config.toml
bottleneck = "plain"
encoder_arch = "gmlp"
encoder_patch_size = [4, 4]
encoder_conv_stem = false
decoder_weight_standardization = false
decoder_block = "plain"
optimizer = "ademamix"
beta2 = 0.98
eps = 1e-06
batch_size = 128
epochs = 15.8
final_lr_fraction = 0
Rows from block 3 of the encoder of a small image autoencoder, named by matrix and row number. Rows with one number belong to one neuron. Each number is 128 + 32 x the weight over its row's rms, rounded and kept within 0 to 255. All counts start at 0. Numbers have three digits each. After the name is the row's rms in percent of the matrix's.
Before each neuron's rows are labels from the 100 images, of 14976, where the neuron reaches its largest size: "colour at peak" is the nearest of a few named colours to the mean colour under the peak; "responds to" is what is common among them. Only what is clearly more common there than usual is listed. The data: scattered letters and digits in many colours.
# u: gMLP up (value half) (encoder.blocks.3.mixer.u.weight, 768x384), inputs 144-191
# v: gMLP up (gate half) (encoder.blocks.3.mixer.v.weight, 768x384), inputs 144-191
# out: gMLP down (encoder.blocks.3.mixer.out.weight, 384x768, transposed), outputs 144-191

colour at peak: grey
responds to: black; brown
u.491 032:119144118125132139087115078154118132156134112075111081130144153147142088152127139199129129150126132098088122136103123129000141114097143123132092
v.491 027:141129167130084088156106127136132113087127141155162043124138116157109164093102116102095123078145104096108150090170128117063107161066127137126137
out.491 078:154067125082164158156173093106150143166137185147148118166124135102142119066109150129129128109187144079118133117130124090114121164123071125118135

colour at peak: grey; pink
responds to: black; brown; purple; blue
u.417 025:107128141159098126103066107152136082137132111127125108134144113159107096161111138201123106118111082113125149139103151141127131108119162127143113
v.417 143:151140193115082108150121134141130126108103118164151035084148139168126156129124105090095111112125133133107098131139132141012128156044136158130129
out.417 087:180123113095182138137178064116121168155110153139133108166171153158165123084124136118143138121196151082092131145130127110108110158100086121135098

colour at peak: grey
responds to: black; blue; purple; brown
u.20 135:095125087127182152097145111125102141171162141094097217157112135104121072135134151169162151135118098129148152140127118112212162078199132094132128
v.20 024:143122205143050072129103128130111066090150136160147098055130123143130140129125094124109109097120095131136123155148155144167146122118162144170116
out.20 017:116031135117112136157120124135186080146128167130201126149116097096099118097108119141109101121173098117121170096133155069129074128132117134079134

colour at peak: black
responds to: white; pink
u.344 029:112109087104184142149122066129118139201172163131121126158118160116101108103130151140174161113143118095076083134136111083104174104126092098118137
v.344 301:095118122133132131114123182136119119134139128114115212131103123098124112139133134147134132132122127139174135132129124130255134102202132118129140
out.344 127:106235141111138141081135163134089142118121062081066138108137159153151129178163161144134126197142195148147081142111087166133153118130135121120109

colour at peak: black
responds to: yellow; white; pink; orange
u.697 074:096098140146117128115118169132128108121127122119126243128086104068139118141125130155123115132132137134176136116127131136255126114237135127126149
v.697 026:102080090094181138140178164143115160150159183089115214133081136065095094088156125115151153131142110143163103164159099118241156104180080096116178
out.697 039:150161159138100118140119161123183139092085033161118127100122116142128166169168141111084128141118176170158105126100125171124097147123137169130163

colour at peak: black
responds to: pink; orange; yellow; white
u.270 055:059113119127143134127138171148114130139136131110108238141099133088119117125142137135135127132130132132171118139134114125255144088220128121123140
v.270 027:095166110137131127065101063180091099135160118082089123113166130163111100160138106165153148140056053156109136161113120128113139078113162126147104
out.270 039:136129044169155170115107127137056164130155092067041132171123111107087122149107184157156167158118098155129156114145124147132152110136177073060114

colour at peak: grey
responds to: brown; black
u.534 080:142146132120145126124130090132124139135122125122125000128203151202119136131138120124129126134118117125052118134125117121000136139000129135134104
v.534 024:074074147138091151147133181156146127108163156155147217125081123084105101149107129113149145091150119119188134130187160116228142121204132105127182
out.534 048:142090115069180146115173087124126158167123167134123124153133158094120129103136128127167137138166155095108113150153127101106126143101050097093131

colour at peak: brown
responds to: yellow; orange
u.680 060:150154131138120130132122095126132134120114110128136000129175121213130140127122130126108126133127136126070131119123130140007118140003125146131106
v.680 200:158127192123090113150118114125141126109097120152148016113148116169135160117122110099090109120140145119092114123135141139000115168024116167123134
out.680 032:148159091088201172100169117118077171177146125072075126140142170136148117104141188162139154176189182134128079137098076133115184132121096122114104

colour at peak: brown; orange
responds to: yellow; white; orange; pink
u.352 058:118145142163087104126081130117131072133145111148146208121131118130132122139115096149102125106109101124115143129096170133255121119188142134175120
v.352 037:105113161141089156147122163131150114102136116163148186149084094116117113136120129059123138111116128147187157132152131148227119127192139125113159
out.352 108:091170142114121108125117121148087123140159108136109167087147166168133131159140111112153141093054104133125045171147121138151219085125140108189139

colour at peak: pink; grey
responds to: black; brown; blue
u.29 133:139153155129107117132112109140129118122121115136135000106172126201121137138125115122119113117124122124078122128125142139000127135000137137131116
v.29 048:111117108135138123073148141130102108152156127082108219139106144106127099134127142212144138132109123137171149128123114107255136090200127108167114
out.29 170:169076113125133126162142101098178133113109170161161091168118101109120137093110115103126130118162130107112194105146151105103049175110098155104134

colour at peak: green; brown
responds to: yellow; white; orange; pink
u.136 034:105123145174112126106107165138130099107133108116134215114093088090137115164121135158120116136122130142170145104117132141255117114212155130123135
v.136 022:092080139127155138145137182129124127121083143141127214126069130048134139148121134107132119145167135115193141121153139170233099128209121141097178
out.136 044:171129144147105133145139148106184133078085095145124113148111088126138156118161144101102125166157187160151161102112122148114040164124108173081146

colour at peak: grey
responds to: purple; black; blue; brown
u.747 099:109125088131167150086151097121102130164162147072096180177115120111126059128130157191162148145126107124134166125124115103168137095178129094126116
v.747 026:121091092135104150157145111092129148144139158115164215173122107089113094090079116125148161127144083115142207071135157100255101147201126113124142
out.747 030:155032125118107147168144115121190108110111165155170119161103088097103122068102133122101121118182140114119201089138159104124064140131100137072150

colour at peak: brown
responds to: pink
u.195 013:117095128123146118130149138106153130115091123100119199162105115091162148124107129134109106156138185153176151068110127113215095152194109162117120
v.195 058:117096155128060102169075139161141079109139134171170097115097098113103122128100104105133127086138096099105134131161178137129123140118126123134154
out.195 145:070150150115120111139115134164088122136163121141118163090115148140126135150157116094162133105058118129127061174170121149157219077143145095167123

colour at peak: green
responds to: teal; yellow; white; pink
u.155 013:097139148172099109114130173162106124110115098118131174107118111100108114167125129137121101141126131165173166107118129144255102116166154118108129
v.155 032:131156098141127116146122068110090136151170137167125150109143156147103115135149101113153180094048032143087136143137163129196179081144148109181089
out.155 082:195089085121162140145158072087133159128124181143136107175134119128122123090091133114140157123149120129106186116149140094108101152119079122106106

colour at peak: black
responds to: orange; yellow
u.561 088:156150152120118130137133105123131137124119118139136022114167141201144143125132125116106135124127142125090114132128122136000130152022121147134116
v.561 104:158188165122084121139123127137126125119118119154148050094160126172138146139141121114105123119120135147109106139129129141000137142061135148135123
out.561 316:091180141102151156103130156138091145143161083092082146101126166132138120155151179155131139147124164138154049160114084156134226113136128106144142

colour at peak: grey
responds to: purple; black
u.256 072:106120098121155147074143078127110142169170153074101157155132152121116055142129146208156154128117071106131142156124126097144152091152129096131123
v.256 023:107154162146108097093143109159095074137117110118112180126130164111114112147151080141132126128101116136089102134157114154216145099144214130149105
out.256 045:152057109125144146155150115117153120156138177147183125175118100110106123076101134120136132100153094112122196114159156078126096134131114112109124

colour at peak: grey
responds to: black; brown; purple
u.314 081:099111111124146135103141156142107129139153148104103252134088127087117088142133140145151148123116102145179145135143122122255140085233137093123140
v.314 147:154139192123064105140109123138133112116109123155150019089157134173140151128122100104091105101129134127102111123126148133020124159027135166143120
out.314 035:157058094085192169137170100118118148154136182122111124191113122098119130085127169132148141149180155120123154119142115088120119130128064115085136

colour at peak: green
responds to: teal; white; pink; yellow
u.15 123:131166135161064113114102126140118088094131099144144148088136092156120113180131100131118132117090086165111161119128179152197123091140173122143114
v.15 064:123105102130129159112168159121132138140150151103130235169084105077134097113110169157135147142164132114171166106150115120255115126230120102115137
out.15 046:100175157141093095126103140149129115093105059141118139077139138161138146166164102104125138119083161150135062165125127166134139111118141152185161

colour at peak: green
responds to: orange; yellow; white
u.113 043:158143176128083107164124127129145120097090102177157046101138113165139170123130111083065095121132150138111106116135137152052112158057121176131126
v.113 039:171160126113138125159154106124147153115084124136125042128157133184141168096139135091095135152153165130111092121139094134000109184053099171119131
out.113 028:146198118191100123131129131144126140068119051150123128116128101150133144174151120101149154118102132152126134164159144167128112112120161118140130

colour at peak: white
responds to: black; blue; brown; purple
u.385 034:162133115115140135144111037122141116154160139146135021148176128197117116121113146129137148107126099096038127131128139099000125136021120121145100
v.385 080:083118101124147148099141138134065147145143138110088197146107145102126090137142145156144143144116122130166137157131094119255143073186133113120138
out.385 107:081146158103120137146127138145096136151188118148104159090127160138141120147141145117151141078099124094151047167154120144149239112142136083171153

colour at peak: grey
responds to: brown; black
u.264 028:071132121132117118080090135176117099156144088096116154123124126132112086177124137242138121101121106130141124147075155127153156074160136112150119
v.264 040:106105134132096132135155174110121129099145135151148227112092129097118117135118127113099145111142118150183144144134152142255131133224139130129153
out.264 058:139117063106220169105175098117073163173143157078096134186140135120140114085143176127166151162187154122125124134136093120124138106129095086078098

colour at peak: green
responds to: white
u.543 015:138172139144136122108131081105088135118148116132111149081184148159149096186151121121110157139087091172079131165113128139141147118107191121194072
v.543 412:148147123119136120135131070120124156141131127135126000121185149188123144124136115115125138122120114124038110148127126124000135140000127135157113
out.543 146:081137074167125158114119154161064132120184119095101175143091081070108100134143160137183140146130097132149171129181136156174128036168160056064118

colour at peak: black; brown
responds to: white; pink; orange; yellow
u.387 014:092155143138117125085128192186104133120132116102103163092116156121124123166126136162139117140113138173163106121084125144214133084180150112123136
v.387 033:135128094141138137090170091102096131142136151084122194135133137122162068127146128186140160173114113128138174136120125113227138111195129125150084
out.387 101:176092105096159135156159084106143145147127193150157109172132116125121124081112122105136140113154115105102193119151146086115097149118090136121097

colour at peak: pink
responds to: black
u.44 084:152149127163085117098096082121143069130142118119154087141163094166147103148113110198119115137110098114079167105082184115125115127092151136149090
v.44 132:162150142118126116138148090122115154119112126138128007108177148184145145120136113102116126125125140130075115131124122122000128151014126140129107
out.44 059:093102174125078091183118143135173093105125140195166137110105112134137150123156087069133111060056133107138087148160135140143153130134126124173171

colour at peak: brown; grey
responds to: white; yellow; orange; pink
u.240 086:138153139139102116133111086136131114120124103133138002122174113197120135134121109129120124117129121113059133123117148140000120137008133137136107
v.240 027:113169083161194170109164094101065176139128114062057153155151128149142096132160139141159159169107127186106138143119081126112153091137118094129104
out.240 073:133148054154163160117124142151074165126159087072083150146104100075104118139131190151145167171164121156148164134152129163145124070156149093079133

colour at peak: green; brown
responds to: teal; white; yellow; orange
u.351 041:145179155167062122138105136134139105091115087167154082102131090154121143157129124116088120126120128147114138117133152164081114121090138155141126
v.351 042:157126098139145171169158156114162183063076094138142112165113093118136170087127165098087147161174186124136141104147111171075083155120108160094140
out.351 037:143136160159093123140124170130180135071083077142131122134113098121130167146161136098107118169160194164154154112125129177122026144122130153084155

colour at peak: black
responds to: white; pink; yellow
u.128 074:079096124141122130107114155148125110128141126106123222131090112083129111154123134156138127130128127139159152118130131135255129098219134110124139
v.128 031:152168136097159149107162124137105155144096128097102034124177142167162143145153140125134102166129139169108102146122097120000123157056121165112130
out.128 097:136124166105124170139146184103174154097121108121114140135093111095139136111146185136089130161191213115194118104105106158124091158141109153081172

colour at peak: white
responds to: blue; brown; purple
u.600 055:133127125126139133125123081126133137137129131121131048153145146145129134111119133152131118135144151097074122117120121118000127144054110131124102
v.600 184:153153131128121117143132077119125152116114124140135000112190137195125147124129111100119135128121114131059116137132128135000126146002132144139110
out.600 073:143113118067204167123179108106111169171137157110098131159125163122144126095145174128142146149192196117140093140121091113115150151124055119102140

colour at peak: white
responds to: black; purple; brown
u.294 113:148139130111130133119118093127136145140130120117136004125181141185144135130120134146123121137134145102064127124100128125000125150018119142125095
v.294 096:158133111115148134140153064114121165141133147133120015146167145166125132116124131107135148121125107120061121131138117108000127148029117120130116
out.294 046:123106117078206151111174109113110137171121164117110132159119165116137116089134167131164120156192170123134113122134089090120124141126066118106138

colour at peak: pink; grey
responds to: black; purple; brown; blue
u.752 125:136163158146075109137094105142132099116126099147146010106156111199118138144128092119110113113112117123067129124121183147047123124024142137143107
v.752 097:164140118126140141123151079132123148118114130113117010144163128162137126123123139132129128151142135123081145119127114123000120147041129135112113
out.752 058:142155069180095144150100112148089142103188088125102128120125098112093121162106143136151194104072054145112174129174165150135145096134187097134138

colour at peak: black
responds to: pink; white; orange
u.67 066:091118121130138133122134159136106130130130127110109229123106124101124116139139136130134139133114120160168138139134120136255142080211136115125136
v.67 034:145128149156106135093112102132123108120111129101144064170162114161151109152109137204138100133133115107101140109102153117036121159078140119139105
out.67 042:124152097104193169073159126123048149158138115061051136176135147136153115113145182136159134173153170142136065135118076124129165109130093107074113

colour at peak: grey
responds to: black; brown
u.61 032:105130185125090124138101141167147115125119104143138055115131135139116140149120131136098083120131132108131090130114136143004124145073126144116148
v.61 035:124103177133110087144089163145140104099113145165162191098117141107107121140113090106116085112114107148159122126144144130248108114184142149129155
out.61 083:139129112073196140120171070120104162171120157121117123154151174144145125091137151123151137140175162106103087152129098106109142142113066123133107

colour at peak: grey
responds to: blue; purple; black; brown
u.682 067:118167142163088088123080087148129069116136085134138052112175093193128116160124097158116111110113108123047147126085167144053118122058154135177093
v.682 131:161143156119093119152119107126141131104112115154149000112168127177132157129127108098106117118132134118084121125140142144000113159016123156129124
out.682 077:151144057178106148132101118156092135111181101104113137140115072091084120150099149145145171130096049154112200115167156142158135058153179085097115

colour at peak: grey
responds to: black; brown
u.80 028:091119130126119131113129150149121117136133121113127215122119162102130112127129129150120130132117119140163114148126122126255141102199133120139122
v.80 088:109122104129137128090092103155128090157173118090120072160130098134119088154127133210153119121129115100081154115099155121054130101102128103137102
out.80 125:058151137120131138133119140151065127148193124122108154098108142119123119145138134118171139099077102115139068163167121147145241091147143080163138

colour at peak: brown
responds to: yellow; white; orange
u.744 156:101104136144114125117113160130130105127134121123133244129089115075139120140123126152125117129128132133172142119117138132255126115236133127130141
v.744 054:103097098105157133087139148155101130152153151096114216149092138073097099142129137156162152134136112135162130134138136097255141084211131092120140
out.744 090:095153148128109104154108150156133130115136087162124149080114134142122160164163115083139138092063129140147056171167129165140174109130146116182176

colour at peak: grey
responds to: white; yellow; pink
u.678 034:134159120144145125123119082122128128151148107109126000141168156172141139132134127147123126146121139117000123145111113134000135153038131134159099
v.678 072:115140166150043087126082131158116078100120105160152107070134098151116115179128078117117104101099099154108129132130176146140125098118161139150126
out.678 181:081145144091133146137129122133096141170201130133114167089137171121129106138122144143141153083108103083135061164131123132146247118149133098186148

colour at peak: black
responds to: orange; yellow; pink
u.53 050:058104131143116118105112149146122109133140124109128210117102117096132115162120128151135122128118120133152143129118133134255134109202145118135133
v.53 033:130131146127124134091136172113117132119114120112105210102110150092166117140139142170116131142133124136193131124111118139250138107202159131141150
out.53 084:101142092162108142112097170165093145106153067092094154122100089081106116155141153143147150157127119159159143132156134178155116071153171105083144

colour at peak: grey
responds to: black; brown; purple
u.199 103:148144129120132122127126083134127131130125124126129000133184131202134128127129125133123124133130136117044129121121127125000124140005123140128096
v.199 078:157132133125108126149132087119134141124120134148136000119172132177111142121119109108120139116129105115055123139133140131000122145000127127136122
out.199 043:132119146065177162128191109090116168156153144126100138141134172128174111097137165121142144122190198084153057166122097133117170151125063124136162

colour at peak: green
responds to: yellow; white; pink; orange
u.406 093:099117143151085124127112169138132105110127103132137227117093101089134129150124124136112119129125134143158147120131145150255118109218135132124142
v.406 072:098078112107152147129158166101130150146123143100107217157098153069121135091138155120150146151156148137188115129146105119255133113207116108104164
out.406 026:149161132153109130110121155123148143091100051102109128121123108127132145152145151139100127185156165166149151111105123178126066127130150156104130

colour at peak: brown; grey
responds to: pink; white
u.84 067:159128186132063117149109121129143117109113124165157008114136113163127155116110111104099112115136135109097127125140146136000115159029121152128129
v.84 032:188132102102155109142153062089115153127135161127148078148150159153123122110137111120122160139144121098054136128142135099000119165080110147136100
out.84 029:168170165109097100132144098102158131123108149177158119111159152172142127136136051079122131079093121112108136141127150111117108148112128168233080

colour at peak: black
responds to: orange; pink; white; yellow
u.416 054:100120124126132133122135152117116130132134130124113216135112135101130120125126135129133137131129126144165119142129122129255143112198130116127139
v.416 036:093138142114151114058094185213095091162143110068082151135098167127120126171140149177134101135116194137155097129130087137165146087166145126116125
out.416 140:103184122139144163119123141136062152148199106097087142107117140131121118152127173141148157116092102125141106151150116154136242109138158068146130

colour at peak: green; brown
responds to: teal; white; yellow; orange
u.156 045:159154169146061115148104119128137110096110097169158027091158108195118153138129102103092120114112119141089133118131161158038120141037138155137122
v.156 040:195153156124115116141121104114149138098098107154137031134154112174137173112116127103100118142156144130101112119134123130000104180032109195108117
out.156 020:127181114143107109124126125162116123075092043110109124100132120125139115161151158127122137148140168161125073164129128168123093108118139149130150

colour at peak: pink
responds to: black; brown; purple; count: six
u.737 034:153135106131148145111127014125111128159157139107109078161140129155120087133118147170145149132125110105032154127126125120032138119098135112134085
v.737 035:142146083121181151103173106110060169147138145072052101124134169146128113127154144144145145149118140156103124152138092113033176105111143108139104
out.737 067:069146165116122162145133158136098140140181103136102150098105145121149119132148161122145138090125160104157052154140116173139225119143136090148175

colour at peak: grey; brown
responds to: white; pink; orange; yellow
u.650 081:166138135156089115130111077102154106123120124141169029145174103173149132115105098152105118136134126105064153094094172113053096162044117162147103
v.650 061:093126155116106129140152165108102152113142124165108201087120149121128126150141127090134144108121118141148100186126124146217176122177135097136144
out.650 035:127133155174082111162100176129193117057105085166139134115100091129122166155140119094103120105071142157149151121149143151137094138138151141132186

colour at peak: grey
responds to: brown; black; blue
u.670 074:174148149150077110130099071098162088127129126154170033141194113194147138117112104155086113122123117107061140104085184113070107163036126164165092
v.670 021:164095117114123145105126128129128087141163165110105145175104078108145069141125169194161125145130127116118192129110135116148163143150116094140121
out.670 053:104146158148083084155114147147164116093099084180152132099123130140128170162159073077133123086049136148129093155150140157132130123123149139192168

colour at peak: black
responds to: white; orange; pink; yellow
u.590 037:051112126124127130124123172153119127129135126129116236126107134099120116130126135132133128116126121132175101156128119140255156088218131111128153
v.590 040:102127104128159136062118119112109113152162148057077178170123132106122070152133143193141132137115104124135165123128111124205134096178140098138103
out.590 028:111119063150166176098114146150070136137143092065072138163092097082085124132126185164183130178141124140137172114155121141135128099139134084024131

colour at peak: pink; grey
responds to: black; purple; brown
u.755 106:156152137126112118128113079130134148126133114132139000085189144193117142149126113114119133120115094124057117143119152136000138133000141136158108
v.755 030:116097127125133124160140093142134108141137158151114083195113140128135137091122119121141105114147141084088121157165096116055131162107095147144131
out.755 046:139117113174140168131141178141146150107117113124129134168098110085131129119114166133141115152183129104140225107154122148134057145147156088052126

colour at peak: black
responds to: pink; white
u.523 027:098120116142129129091138149115098130144155129109118221116107143109141089143132132165136147129110124149170143141123115136255145122224148109133143
v.523 025:047089121118207132103090150180113110121133115079064190162086147056099123165129144135156049125162149148157087126140096143202144127196113116104141
out.523 175:076160142090153162113135141134078143163200120106098169095117161105130106143139163145148145110116126104153056161138107143147230102152130091164152

colour at peak: brown
responds to: white; orange; yellow
u.492 039:167156157125090110147113109127130132120105117155149005104168126182139155123124112102091120117127135131086111119121140126000118151025134165132118
v.492 023:161149204132096111161123141112169098091070120168148119086121130152128158146123125079112086117138159173134101109161117155101108160109135204096122
out.492 022:160178148159086081116107130122149116083081110140145117113160125194126165157145056084110127134079110172105153099109151131127082128110176176164074

colour at peak: brown
responds to: pink
u.141 061:131164126130124119103107090144121124132137096114126035126186133192139114151128127166128127120116130120070130128088133130000132125046138133160075
v.141 107:158130173122089114149124102120140132107104130145143000113156123173124155121123109104109116121131136122072121126146138138000124160010120149118128
out.141 083:162119109068205164135184097099118177172136162114112121159131157120135128087144168126133151148182181103128109142127102115095156163119072126118114

colour at peak: grey
responds to: black; brown; purple; the character W
u.454 117:094134118159114115102104152141115089118145106115127234116099095104116104159136116163130132131104105152152161123118158142255129085217154113145131
v.454 074:106101139146106128108118163135133101117125134119139247134084102079142111142104123155128115127133128139176165121138133134255119112237135126125142
out.454 047:130175104155079105125097126159101129097119069110104125090150105150118136170129118122115157135077108186112110140130140174144126070128172128130109

colour at peak: green
responds to: teal; yellow; white; orange
u.184 048:123173127181086105123103132125118094092136087145133182104134090148134122167132103129102127129094100168137162115114168152235118099168167133157127
v.184 064:159132179150038117153107156130163108088085093161166075104130103132145166140103115108086104120151148118128128107139143161079091162087123171113138
out.184 048:111148148154083098157108133163150119086119087173147129078118107143118154171156098087133141095062124149120111168163145166137131109121152130171162

colour at peak: grey
responds to: black; brown; blue
u.423 070:099119153126078122101073149174134101131131085112144088077138115131116117178105134179118115091133113100119119135096147160091140112111147122129128
v.423 127:156147138119124122136135088117127152117114123141131000109183140191130142124128116106118132120126127127077111133131126129000126149006124149137114
out.423 073:160117094098209174123171110117113177157130139114110120165128155107124132102131178134154157151187167101118158142147113125093125156119088097088125